{"model": "contrastive image-text model", "dataset": "close-ups of made-up surfaces with and without defects", "train_examples": 203450, "image_size": 64, "crop_scale_min": 0.8, "horizontal_flip": true, "translate": 0.06, "tokenizer": "word", "vocab_size": 30, "loss": "softmax", "embed_dim": 128, "encoder_arch": "densenet", "encoder_norm": "batchnorm", "encoder_activation": "gelu", "encoder_depths": [10, 10, 10], "encoder_kernel_size": 3, "encoder_stem": "deep", "encoder_growth_rate": 32, "text_encoder_causal": false, "text_encoder_width": 128, "text_encoder_layers": 10, "text_encoder_norm": "layernorm", "text_encoder_norm_position": "pre", "text_encoder_activation": "swiglu", "text_encoder_mlp_ratio": 3, "text_encoder_head_dim": 32, "text_encoder_fused_qkv": true, "text_encoder_bias": "none", "text_encoder_qk_norm": true, "text_encoder_parallel_block": false, "text_encoder_inner_norm": false, "text_encoder_positions": "learned", "init": "lecun_normal", "residual_init": "scaled_by_depth", "optimizer": "nadamw", "lr": 0.0029, "beta1": 0.9, "beta2": 0.999, "eps": 1e-08, "steps": 2300, "batch_size": 128, "epochs": 1.4, "lr_schedule": "cosine", "final_lr_fraction": 0.1, "warmup_steps": 230, "weight_decay": 0.3}
Rows from block 2 of the image encoder of a small contrastive image-text model, named by matrix and row number. Rows with one number belong to one channel. Each number is 128 + 24 x the weight over its row's rms, rounded and kept within 0 to 255. All counts start at 0.
After each channel's rows are labels from the 100 images, of 14976, where the channel reaches its highest value: "lies over" is the class under the peak. Only what is clearly more common there than usual is listed. The data: close-ups of made-up surfaces with and without defects. In brackets: how many of the 100, against the usual share in percent.
# conv1: bottleneck pointwise conv (encoder.blocks.2.conv1.weight, 128x128x1x1), inputs 0-127
# conv2: growth 3x3 conv (encoder.blocks.2.conv2.weight, 32x128x3x3, transposed, each kernel summed), outputs 0-31

conv1.67 [ 98 146 132 114  94 142 115 138 153 148 131 121 128 105 120  81 161 128 148 126 116  89 126 126 106 127 149 152 108 101 120 129 124  92 155 123 154 165 103  96  92 114 157 130 115 134  85 147  93 148 125  48 108 102 146  92 115 143 116  70 122 147 156 112 183 128 115 158 116 115  97  88 146  83 109 155 108 145 129 148 152 110 108 143 143 114 151 122 134 102 137 168 141  91 103 145 152 151 156 154 128 156 143 148 145 112 150 138 150 141 155 159 121 156 141 108 128 107 123 132 125 104 118  68 139 117 156 158]
conv2.67 [ 99 151 102 122 151 165 106 158 140 145  86  97 145 103 126 141 111 111 137  98 110 111 122 143 119 136 122  63 123 156 120  93]
lies over: bright spot (54 vs 0.2)

conv1.24 [125 126 139  89 125  80 101 112 119 152 117  87 138 101 117 105 150 117 109 105 156 125 124 125 132 145 126 139 111 165 133 111  88 182 102 112 139 108 121 134 100 119 117 163 105 110 114  97 128 102 112 187  86 153 188 115 106 144 146 118  96 121 144 105 108  98  79 114 138 118 129 131  94 100 150 142 107 116 134 133 153  77 131 149 127 137 116 175  92 108 174 110 118 119 143  95 100 112  95  85 169 141 138 184 119 139 118 150  82 133 117 126 130  99 154 143 143 144 122 119 126  92 135  96 132 118 131 139]
conv2.24 [101 110 137 116 165 137 131 120 106 129  89 140 153 112  85 117 111  86 137 108 105 111 144 132 116 107 108 131 114 125  68  81]
lies over: specks (90 vs 0.4)

conv1.12 [ 86 126 108 130  95 102 157 126 165  92  98 120 126 131 125  86 137 145 111  88 120  90 125 127 155 137 180 167 129 134 144 111 115 129 149 120 155 146 100  90  89 146 114 147 135  98 123 144  81 141 140  45 107 117 144 108 138 163 149 173 155 149  90 113 145 107 111 129  78  98 144 124  97 125 128 132 135 129 127 114 129 124 116 127 120 110 173 160 141 114 116 143 101 116 111 163  96 165 158 145 125 113 134 139  85 111 143 117 138 155 118 116 137 121 117 124 141 133  64 155 129 121  97 114 161 110 160 113]
conv2.12 [113 129 100 170 133 107 112 127 123 105  90  80  88 133 117 133 115 154 127 136  78 124 145 138  75 128  93 118 113 111 144 120]
lies over: bright spot (52 vs 0.2)

conv1.93 [142 118 123 101 109 158 171 117 179 131 142 121 160 124 102 147 134 131 121 155 104 132 133 130 125 122 140 157 128 113 129 110 131 117 179 146 122 150 111 161 140  98 142  98 131  92 118 143  41 142 140  86 126  63 164 125 161 133 146 132 148 183 138  81 121  97  88 134 109 129 157 146 143 109 120 114 101 131 124 134 120 139  95 125  93 136 133 145 139 124 124 129 113 177 162 161 109 112 136 139 139 142 119 160 105 115 138 149 135 154 124 175 146 115 156 114 125 132  84  95 143 135 157 128 132 162 186 123]
conv2.93 [109 152  98 150 121 152 163 159 125 138  99 114 110 143 125 129 151 107  86 103  95 125 113 119 137  97  88  95 105 106 136 173]
lies over: bright spot (30 vs 0.2)

conv1.20 [143 178 138 158 179 122 151  84  99 136  88 125 168 155 110 144 122 147  97 123  65 157 144 122  92 128  95 111 167 125 106  96 126 123 169 121 156 115 137  91 120 139 107 135 127 135 173 123 158 151 126 157 160 153 128 149 122  99 111 145 133 118 105 159 120 125 128 112 111  98 158 125 170 112 111 111 109 135 118 141 103 121 116 139 142 119 181 150 130 128 106 138  99 103 159 145 108 115 103 108 159 116  94 129 143 145 153  86 125 126 114 113 144 125 122 138 145  79  78 142 145 148 118 103 155 112  66 113]
conv2.20 [121 133 114  89 127 144 130 143 118 131 128 127  91 156 172 111 128 117 100  91 120 117 152  71 142 121 189 103 122 130 147 149]
lies over: scratch (55 vs 0.2)

conv1.38 [140 129 106 144 103 123 111 132 133 105 162 129 124 137 177  89 174 138 152 102 107 118 106 144  80 143 141 161 105 143 162 149 122 111 123 118  92 142  89  72 114 165 125 151 126 124 127 151 115 147 120 117 148 122 137 129 106 147 131 131 102 181 136 148 108 130 151 150 123 126 166 102 140 162  98 116 140 174 146 123 145 144 150 160 134 136 146 119 133 128 116 127 183 186 120 163 124 146 125  96 134 119 164 183 180 116 153 134 162 128 131 140 114 126 149 171 157 141 104 143 103 155  91 109 158 158 149 154]
conv2.38 [139 144 129 163 134 126 139 144 128 141 120 106 185 145  71 175 118 143 166  87 141 131 135 152 133 149  95 152 134 139 130 128]
lies over: specks (54 vs 0.4)

conv1.81 [143 142  85 103  98 159 116  81 108 147 166 153 141 130 139 133 130 131 154 120 144  98 138 149  99 119 114 147  87 148 146 135 146 157 119 125 110  83 114  88 101 152  99 121 105  90 133 125 134 147 140 149 170 116 140 134 131 162 136 138 106 159 152  97 155 116  88 138 111 137 124 116 180 105 114  84 147  88 148 122 100 141 107 127 139  97 128 148 148 117 111 114 130 150 151 116 121 103 111  82 158 139 130 105 163 166 124 102  98 179  72 112 131 103 106 125  93 152 142 114 119 131 185 166 158 107 131 126]
conv2.81 [114 121  97  98 184 132 178 128 124 131  97 147 121 159  86 109  90 124 152 125  97 113 131 122 117  96 117 143 135 132 104 100]
lies over: hole (70 vs 0.2); crack (26 vs 0.2)

conv1.40 [154 163 171  96 104 110 124 129 142 114 117 126 133 123 122 104 107 157 136 132 110 103 120 109 160 117 131  99 103 115 144 115 143 131 161 134 119 187 123  69 121 119 113 139  84 120 107 134  69 136 103 109 119  96 185 113 104 168 107 118 120 108  97  93 106 128 133 135 139 135 144 121 123 101 156 157 112  78 100 138  84 149 146 121  98  95 156 157 103 102 130 142 169 147  62 145 111 152 142 126 127 134 153 158  99 118 158 123 157 145 137 152 137 135 137 115 104 129  78 144 105  99 117 112 123 147 160 149]
conv2.40 [ 82 149 107 134 166 133 168 137 145 154 101 137  89 157 144 167 100  99 116 133 102 111 131 132 141 108 118  97 148 121 149  97]
lies over: scratch (40 vs 0.2); bright spot (32 vs 0.2)

conv1.43 [124  82 106 109  86 155 158 147 131  91  87 109 160 109  69 113 101 125 157 184 106  96 149 154 141 152  86 181  75  98 122  96 173 100 137 147 123 125 126 109 134 122 127 168 107 113  82 102 139 104 127  95 150 129 119  90  75 126 112 103 123 135 147 131 139 170 102 135 113 115 110 154 137 115 126 130 107 101 103 160 101 150 131 116 104 127 134 124  96 104 128 151 170 117 144 150 113 149 121 133 123 126 101 131 110 117 137 105 155 120 155 110 114 113 115 110 110 117 145 134 105 140 124 119 150 125 117 184]
conv2.43 [ 94 129 125 131 167 156 166 110 146 150 102  69 138 139  89 122 112 142  93 168 127 113 114 133 111 142  94 104 135 134 121 145]
lies over: hole (39 vs 0.2)

conv1.89 [122 141  89  98 147  77 149  80 138 107 127  90 101  88 153 145 121 137 166  89 111 105 153 105 120 125 118 122 119 124 167 121 136 126 115  79  93 118 129 160 140 166 112 101 134 125 129  59 149  99 140 187 124 116 114 147 131 128 117  99 135 139 127  96 117 101 112 119 133 119 127 110 112 142 150 162 139 107 172 123 111 156 141 105 129 120 148 158 154 134 159  87 112 142 178 144 131 156 144  85 116  98 126 131 152 115 120 175 104 147  98 143 135 115 129 114 125 143 174 162 132 119 174 155 151 122 154 129]
conv2.89 [130  85  90 115 120 153 111  94  98 128 101 167 118  97 120 122 135 116 173  91  81 142 111 120 130  90 118 137 144 117 134 113]
lies over: hole (34 vs 0.2)

conv1.120 [108 127 125 145 129 153 120 142 152 149 135 135 149  90 111 162 152  81 146 149 177 154 151 120 134 112 111 143  89 138 130 147 127 160 138 122 168 120 130 130  85 128  91 170  98 103  98 123  74 162  88 166 144  96 131 129 137 184 172 142  69 115 172 135  91 158 165 130 110 124 133 138 163 116 115 192 130 138 121 166 132 128 138 112 140 158 123 147 131 118 135 168 158 114 137 148 139 129 127 133 142 143 146 145 125 100 120 109 112  94 137 164 105 115 160 104 134 139 129 153 157 114 128  89 133 140 143 117]
conv2.120 [ 98 112 122 126 138 136 105 121 129  95 112 116 131 124 137 103 113  81 144 132 119 117 113 121  73  95 149 136 110 150 130  53]
lies over: specks (69 vs 0.4); hole (25 vs 0.2)

conv1.124 [139 132 111 137 144 157 138 150 111 108 160 130  95  98 117  94 148 168 141 150 112 160 136 125  98 152 122 112 130 130 104 116 116 176 100  93 105 139  96 141 123 139  95 157 134 117 140 111 129 139 116 143 136 105 143 114  88 118 129 134 126 155 179 141 138 123 112 148  88 110 154 128 132 133 124 187 136 151  95 143 107 113 107 153 142 137 140 137  83 113  72 134 177 141 112 117 115  95 139 105 136 126 142 104 107 123 156  94 126 123 116 133  52 150 142 118  78  94  91  73 147  95 134 107 154 156  89 128]
conv2.124 [ 94 123  83  94 150 146  97  92 145 158 112 111 141 116  95  95 124 112 136 138 116 129 127 102 157 101 162 141 106 160 121  96]
lies over: specks (71 vs 0.4)

conv1.103 [108  68 131 124 155 163 138 167 120 140 105 139 114 155 134 137 159 118 161 153 135 146 124 137 121 128 120 115 121 109 142 125 122 127 100 146 153 114 115 139 123 154 146 166 154 151 112 105  95  91 147  96 148 125  85 121 137 135 134 116 147 101 138 154 129 177 183 153  94 101 114 129 153 128  91 145 132 120 153 134 163 136 162 102 142 113 118 103 136 120  42 156 168 190  98 151 125 128 109 162 121 114 130 153 160 127 109 128 168 108 160 135 139 163 119 176 149 155 138 124 156 111 131 142 108 103 123 149]
conv2.103 [125 140  98 125 112 134  62 123 123  93 125 132 136 138 160 100 122 129 102 154 104 122 133 114 100  92 177 112 107 162 113 101]
lies over: specks (55 vs 0.4)

conv1.84 [152 154 149 170 121 155 155 128 132 153 128 121 152 140  91 162 110 119 137 142 103 116 179 144 141 161 124 126 150 164 130 112 118 153 143 106 142 105  89 131 127  88 132 150 129  84 165 115 153 131 139 189 103 137 145 129 123 124 168 155 102 160 142 120  96  96 120 108 117 130 166 110 134 142 102 148 124 108 132  82 122 139 140 148 127 153 184 147 146 129 149  94  53 141 169 122 158 127 157 100 135 118 124 141  98 156 149  94 147 145 116 145  90 125 176 159 119 124  91 119 122 135 124 127 173 136 125 133]
conv2.84 [103 162 108 114 197 144 153  99 136 129  85 114 125 149 132 140 124  85 137  98 108 131 124 141 121  75 129 117 129 127 106 119]
lies over: hole (41 vs 0.2); specks (34 vs 0.4)

conv1.62 [158 130 124 145 125 142 185 103 154 117 112 130 174 133 109 148 122 135 123  85 145 149 140 126 112 128 135 148 135 101 100 118  83 111 206 114 148 150  83 122 144 114 109 116 123 113 102 126 143 148 135  45 131 119  91 143  88 132 122 130 144 147  98  74 121 128 121 147 127 114 154 112 118 153 103 132 130 152  93 133  79 129 147 116 134 148 152 143 123 120 122 117  97 120 114 169 139 157 133 107 142  99 121 195 138  98 141 113 130 127  91 125 157 108 133 137  98 127  74 109 136 160 142 126 153 110 156 121]
conv2.62 [106 197  99 141 100 113 120 161 138 129 134 129  91 151 167 133 147 102  87 128  97 114 126 124 116 108 147 116 116 114 153 151]
lies over: bright spot (72 vs 0.2)

conv1.18 [117 148 137 130  90 152 127 121 179 111 137  85 124  84 109  97 119  90 115 135 136 117  69  87 144 115 127  97 126  97 109 127 140  85 157  57 133 140 105  91  85 146 146 115 100  96 125 105  99 126  89 136 117  98  86 147 123 180 126 149 152 134  86 120  98 154  85 127 103  93 151 115 118 102 126 143 129 133  94 136 106 102  90 125  88  84 137 182 128 126 104 156 130 121 122 134 114 155  87 145 143 131 116 143 121 124 114 135 113 135 114 137 141 160 132 140 106 140 132 130 161 130 119 115 134 144 132 113]
conv2.18 [140 145 104 142 117  98 137 114 131 105  98 127  89 153 166 141 125 106 137 104 115 114 113 118 120 133 190 112 176 147 151  89]
lies over: dent (65 vs 0.4)

conv1.69 [150 144 118 181 177 125 133 100 151 100 111 147 106 135 158 103 108 114 111 104 124 161 121 117 112 115 162 153 154 150 105 125 125  95 135  98 120 181 109 124 129 104 141  96 136 137 120 158 119  86  74 179  98  82 114 150 100 101 142 158 141  94 142 156  95  98 108  66 134 137 164  96 113 134  82 122 113 139 133 120 138  95 159 101 135 144 124 154 159 147 129 106 126 122  97 113 160 176 132  99 131 127 140 134 116 131 105 121  83 127  94 134 142 120 137 179  97 132 121 126 137 145 118 124 147 114 148 142]
conv2.69 [131 145 103 129 111  99 108 132  78 106 127 150  95 118 168 120 134 131 123  87 128  96  99  74 120 131 159 118 102  98 128 146]
lies over: scratch (45 vs 0.2); bright spot (28 vs 0.2)

conv1.60 [147 143  77  74  73 138  93 155 102 127 127 105 153 123 162 115 134 116 103 151 146 147 170 150  87 106 107 142 101 169 109 115 115 171 126 129 110  92 126  85 123 128 129 122 129 133 132 103 102  59  95  98 144 124 115 117 153 150 167  99  91 164 174 132 144 141  93 137  80 148  85 114 159 131 109 110 106  80 129  99  94 127 156 121 125 141 147 151 118 123 123 134 125  94 121 137 140 157 142  78 118 113 124 127 147 129 127 104 133 139 136 116 141 112 146 121 133 143 145  91 152 128 140 135 154 133 103 153]
conv2.60 [ 90 126 116 107 184 117 181 155 146 137  93 110 140 155  62 128 125 137 118 127 107 109 117 120 147 131 129 127 110 136 112 115]
lies over: specks (69 vs 0.4)

conv1.114 [168 151 108  98 165 149 116 155 139 135 124 148 135 113 127 166 121 118 149 135 137  94 135 151  89 140 116 126 106 148 125 112 126 173 109 105 113 126 101 130 129 137 148 100 114 117 106  89 160  70 126 168 167 124  91 110 118 164 137 154 106 179 137 119 175 130  82 123  80 147  99 161 167 174  78 117 111  78 100 128  93 100 135 105 109 164 117 158 122 102 122 133 124 135 111 143 133 122 120 126 144 115 119 123 162 181 106  99 119 115 154 153 132 154 135 139 129 137 107 126 153 135 132 145 141 158 161 147]
conv2.114 [131 141 119 127 176 130 181 109  97 133 125 133 120 197 100 121 128 134  69 150 116 127 123 127 134 121 136 138  93 141 127 140]
lies over: hole (89 vs 0.2)

conv1.104 [130 102 124 164  96 115 108  86 161 149 124 109 136 138 116 129 151 164 110 137 149  82 165 160 145  68 134 120 119 151 133 106 124 164 131 101 121 108 152 108 143 156 103 126 148  93  93 104 178  87 149 181 155 161 133 111 174 133  85 128 101 130 139 121 132 131 105 100  85 106  90 131 120 121 152 182 111 132 115 153 105 103 147 127 114 106 175 120 123 143 156 124 119  83 160 119 136 116 137 139 172 113 130 119 109 144 106 113 123 118 104  87 118 149 134 117 152 118 117 115 123 114 177 129 106 122  92 129]
conv2.104 [119  84 152  91 165 122 173 103  92  88 131 141 137 135  89 113 103 121 125 144 133 125 165  96 109 109 115 148 125 113 114 108]
lies over: specks (55 vs 0.4); crack (33 vs 0.2)

conv1.126 [135  69 146 145 142 109 144  84 167  93 100 110 147 138 104 118  68 101 132  93  49 127 140 112 158 114 111 130 146 135 123  98 149  85 172 150 114 107  76 134 130 126 103 126 133 148 110 133 137 156 124  97  99 116 118 144  97 150 101 106 128 115  99  78 122 124 145 127 140 104  85 133 114 121 123 106  96 160 165 145 102 141 126 134 103 170 120 151  74 108 125 137 123 121 126 123 138 111 102 121 126 122  88 132 137 144 109 104 161 120 120 112 147 105 144 145  66 130 123 125 129 100 154 123 132 102 138 110]
conv2.126 [129 163 144 149 154  90 161 111  92 175 140 130 124 109 115 113 148  99 102 141  98 104 132 143 108 135 109 114 145  71 117 140]
lies over: bright spot (49 vs 0.2)

conv1.34 [121 125  78 135 110  96  96 113 134 114  77 137 102  77 146 108 142 138 118 124 112 137 104 134 131 107  97  96 105 120 115 136 147 146  97 103 121  54  59 100 105 124 114  98 138 122 138 115 140  54 127 152 113 135 144 129 178 162  94 134 103 139 148 108 161 106 109 143  92 126 148 120 125 123 131 116 142 124 123 128 153 111 130 150 162 120 118 164 111 129  88 122 126 113 141  94  97 129 110 102 131 106 118 121 131 108 123 148 156 202 117  91 128 119 145 141 154 126 150  98 133  98 102 117  99 131 120 144]
conv2.34 [137 132  97 127 112 148 152 167 149 144  81 113 132 113  87 144 106 168 167 101 101 138 138 141 151 111  86 146 139 112 102 126]
lies over: bright spot (44 vs 0.2)

conv1.19 [134 136 106 152 170 144 117 165 150 135 129 180 124  80 130 135 176 102 127 157 104 131  99 127 100 131 151 130 136 154 120 153 106 161 103 115 110  86 116 108  96 141 146 141  91 159 165 136 136 116 147  73 138 152 129 133 104 115 127 132  94 165 158 150 139 113 120 189 122 110 107 123 148 126 127 121 117 153  71 148 119 161 163 115 153 123 116 121 133 146 112 100 111 125 147 143 179 138 145 152 171  95 153 130 126 125 154 130 193  97 170 118 123 111 112 124 135 153 104 102 157 147 138 145 148 100 111 137]
conv2.19 [100 142 120 108 134 131 111 127 110 144 114  96 134 143 111 132 127 153 121 125 107 120 160 166  90  78 128 128  69 169 102 101]
lies over: specks (53 vs 0.4); hole (38 vs 0.2)

conv1.97 [150 131 162 172 168 125 155 121 133 140 108 118 174 113  88 166 109 110 136 166 109 122  98 107 107 115 108 156 155 114 108 163  90 105 160 135 152 113  79 168 101 100 128 113  99 122 129 142 161 141 146  45 133 133 116 143 124 126 137 150 154 131 127 115 140 124 109 104  93  83 127 134 126 130 116  88 131 133 128 131 141 145 102 155 128 160 128 153 149 121  80 121 128 127 156 156 127 135 165 127 117  90 156 134 125 101 161  99  99 147 113  87 150 121 154 116 153 108  82 122 122 184 126 106 116 141 107 126]
conv2.97 [119 171 122 144 122 117 135 138 105 138 125  92 106 148 159 148 159 117  59 117 121 119 134 130 151 144 143  93 109 104 153 171]
lies over: bright spot (37 vs 0.2); scratch (27 vs 0.2)

conv1.31 [125  67 145 124 134 129 106 130 150  70 129 105 136 145 119  78 141  94 126 101 106 118 137 159 153 106 114 130 127 144 139 149 129 127 161  66 132 150 127 116 124 123  85 141 107 116 111 142  86 143 168  61  96 110 122 153  79 109 111 121 113 145 142 102 100 124 132 114 130 150 101 115 127  72 137 159 104 106 120 151 121 131 153 150 103 148 124 147  83 121 133 127 129 103 141 127  95 134 128 156 140 130 145 170 147 103 115 148 106 154 138 108 163 137 123 145 107 116 102 148 124  99 183 101 156 135 178 105]
conv2.31 [147 110 119 138 142 112 172 137  82 129 138 104  89 110 123  82 126  95 117 106 115 138 125 109  83 137  99  97 146  99 130  97]
lies over: bright spot (72 vs 0.2)

conv1.95 [144  91 139 157 129 176 157 129 161 161 150 130 136 136 140 125 138 120 129 158  92 139  96 143 124 108 103 154 101 127 117 117 139 157 172 174 151 121  86 128 139 134 123 140 157  84 133 124 119 155 158  96 139 137 168 139 132 159  99 104 106 176 166  89 154 102 170 184  88 117 111 131 163 156 104 166 105 137 100 156 140 134 117  96 164 165  91 134 109  98  94 117 178 158 143 154 149 126 159 132 129 146 125 130 113 127 126 106 110 143 175 127 120 124 128 114 128 122 108 123 125 145 142  96 161 136 133 122]
conv2.95 [106 127  93 109 150 162 146 147 130 117 105  87 132 156  97 103 119  89 119 130 104 135 148 127 140  68 137 119  88 128  98 141]
lies over: specks (48 vs 0.4); hole (39 vs 0.2)

conv1.80 [134  68 111 115 126 153 104 154 134 101 119 143  88 143 143 138 102  81 134 137 134 121 110 141 100 194 122 149 114 136 135  74 140  90  94 112  60 141 102 120 117 138 121 133 121 147 155  87 119  62 128 134 141 108 104 147 140 136 131 134 118 154 105 153 122 146 162 151 102 142 136 143 119 155 113 108 139  90 133  86 155 156 123 119 105 134 128 135 149 108 106 136 110 140  84 105 146 119 129 133 106  98 123 107 110 107 129 107 161 125 166 135 122 158 160 143 178 139 120 101 156  79 145 171 122 143 114 142]
conv2.80 [103 188 152 135  90 123 139 131 114 156 126 145 127 181 116 106 127 147  58 132 125 126 130 113 130 108 137 119 125 159 121 139]
lies over: hole (96 vs 0.2)

conv1.101 [133 171  95 115 141 118 145 140 118 153 160  83 102 111 165 139 100 120 129 126  59  75 158 140 138  96 157 124 149 127 101 112 130 171 123  92 135 118 124 126 128 129  87  99 100 131 142 124  88  93 116 153 137 135 124 164 119 142 146 131 160 143  95 124 118 117  81 103 137 109 150 136 155 124  97 144 114 107 164 105 185  81 153 116 120 114 119 144 120 142 141  47 123  98 110  87 125 121 112 127 114 113 127 131 119 148 145  96 122 123 112 113 160 101 130 122 141  81 114 164 100 117 120 112 106 153 139 123]
conv2.101 [138 106  97 100 160 104  93  94 134 120  81 137 138 146 130 154 113 126 146 106 121 102 138 103 118 134 184 160 167 148 123 122]
lies over: crack (32 vs 0.2)

conv1.122 [135 128 129 126 151  64 140 116 127  77 128 117  76 109 149 145  78 167 121 119 147 178  99 121 126 142 139 106 141 104 132 114  95 140  60 116 145 114 132 135 136 134  94 129 154 115 103  95 115  65 132 163 132 142 115 141 117 141 145 161 107 119  79 130 151 121  99 110 110 123 170 101  92 109 139 118 100 113 123 112 127  90 134  99 110 120 136 138  95 133 114 128 128 144 120 108 126 127 174  88 122  86 107 153 170  83 135 132 154 144 137 131 143 121 166 153 116  86 101  95 134 144 132 139 160 139 128 133]
conv2.122 [124 139  67 141 113  97 138 117 106 118 118 111 119 143 149 119 101 144 119  98 112 128 109  69 150 154 115 114 101 122  98 172]
lies over: bright spot (47 vs 0.2)

conv1.88 [100 145  91 123 101 101 136  90 120 136 141  91 143 113 151 112 100 121 123 150  79 146 123 131 124  97 133 105 115 116  53 123  94 135  81 125 140 102  94 126 123 121 128 146 142 148 143 118 152 149 120 182 161 154 127 166 150 148 140 169  70 182 126 122 183 146 100 111 121  87 151 153 113 140 120 149 139 138 158 107 151  96 162 147 117 146 108 137 136 117  93 113 125 111 148  83 128 124 131 104 109 174 141 160 153 144 131 119 137 143 107 132 138  98 148 125 121 129 145 154 164 149 144 124 148 152 118 163]
conv2.88 [137 177 119 146 177  96 170  96  99 160  93 126 134 154 100 143  86 141 140 130 125 117 147 105 117 134 101 134 112 125 116 118]
lies over: crack (49 vs 0.2)

conv1.46 [143 148  75 154 158  94 181 120 109  84 129 125 172 122 136 157  95 104 153  77 103 134 133  73  79  99 179 127 163 145 108 154 132 124 140 151 139 146 125 113 140 128 106 131 116 143 141 113 146 122  74 169 112 108  84 193 124  98 149 141 130 148 117 158 110 110 150 106 137 119 155 146 164  85 113  78 128 145 134 114 115 126 121  96 146 123 115 125 156 114 117 139 107 124 109 135 155 113 142  91 129 109 112 136 117 125 106  93  98 142 125 111 127 120 151 154 118 124  96 118 139 158 113 105 137 152 125 139]
conv2.46 [132 153  91 151 122  99 121 128  97 120 116 123 103 147 185 122 122 145 122  67 115 120 119  96 128 141 160 106 129  99 149 161]
lies over: scratch (80 vs 0.2)

conv1.76 [142 154 182 149 125 168 119 101 141 142 155  87 130 137 141 115 113 132 107 112 154 140 135 107 136 128 134 135 156  87  76 115 125 116 137 114 147 176  90 143  82  91 137 129 149  88 112 140 138 145 152 197  91 133 183 115  97 104 109 149 117 132 128  90 134  98 132 130 110 116 146  84 128 131 133 125 108 125 162 124 120  94 115 118 123 120 123 117 106 150 140 131 138 129 106 119 104 122 169 145 106 120 140 176 111 114 192  95 122 121  83 153 112 115 187 126 127 126 124 122  99 142 105  99 133 169 122 144]
conv2.76 [125 170  83 106 138 120 126 155 131 104 114 112  93 160 145 150 107 102 101 115 105  87 134  68 137 138 148 116 126 113 121 148]
lies over: scratch (41 vs 0.2)

conv1.7 [159 142 128 134 139 191 140 111 156 147 126 106 173 156  90 131 120 111 135 154 132 141 145 128 119 112 106 130 128 138 153 139 144 153 115 100 116 147  99 118 130 123 108 174 123 117  78 141 121 161 145 129 102 109 135 143 136 133 145 133  91 163 175  89 150 111 102 135  80 122 127 146 122 142 108 134 127 148  96 164  76 150 129 130  86 188 127 135 118  79 122 115 101 114 121 120 152 158 172  92 116 124 105 152 117 111  92 116 134 124 127 170 114 152 157 118 151 124 143  72 141 115 162  95 175 112 150 135]
conv2.7 [ 95 144  91 130 180 144 162 169 139 127 105 110 135 170  99 129 125 117 129  93 110 126 130 133  84  85 113 128 125 132 141 106]
lies over: hole (48 vs 0.2); specks (47 vs 0.4)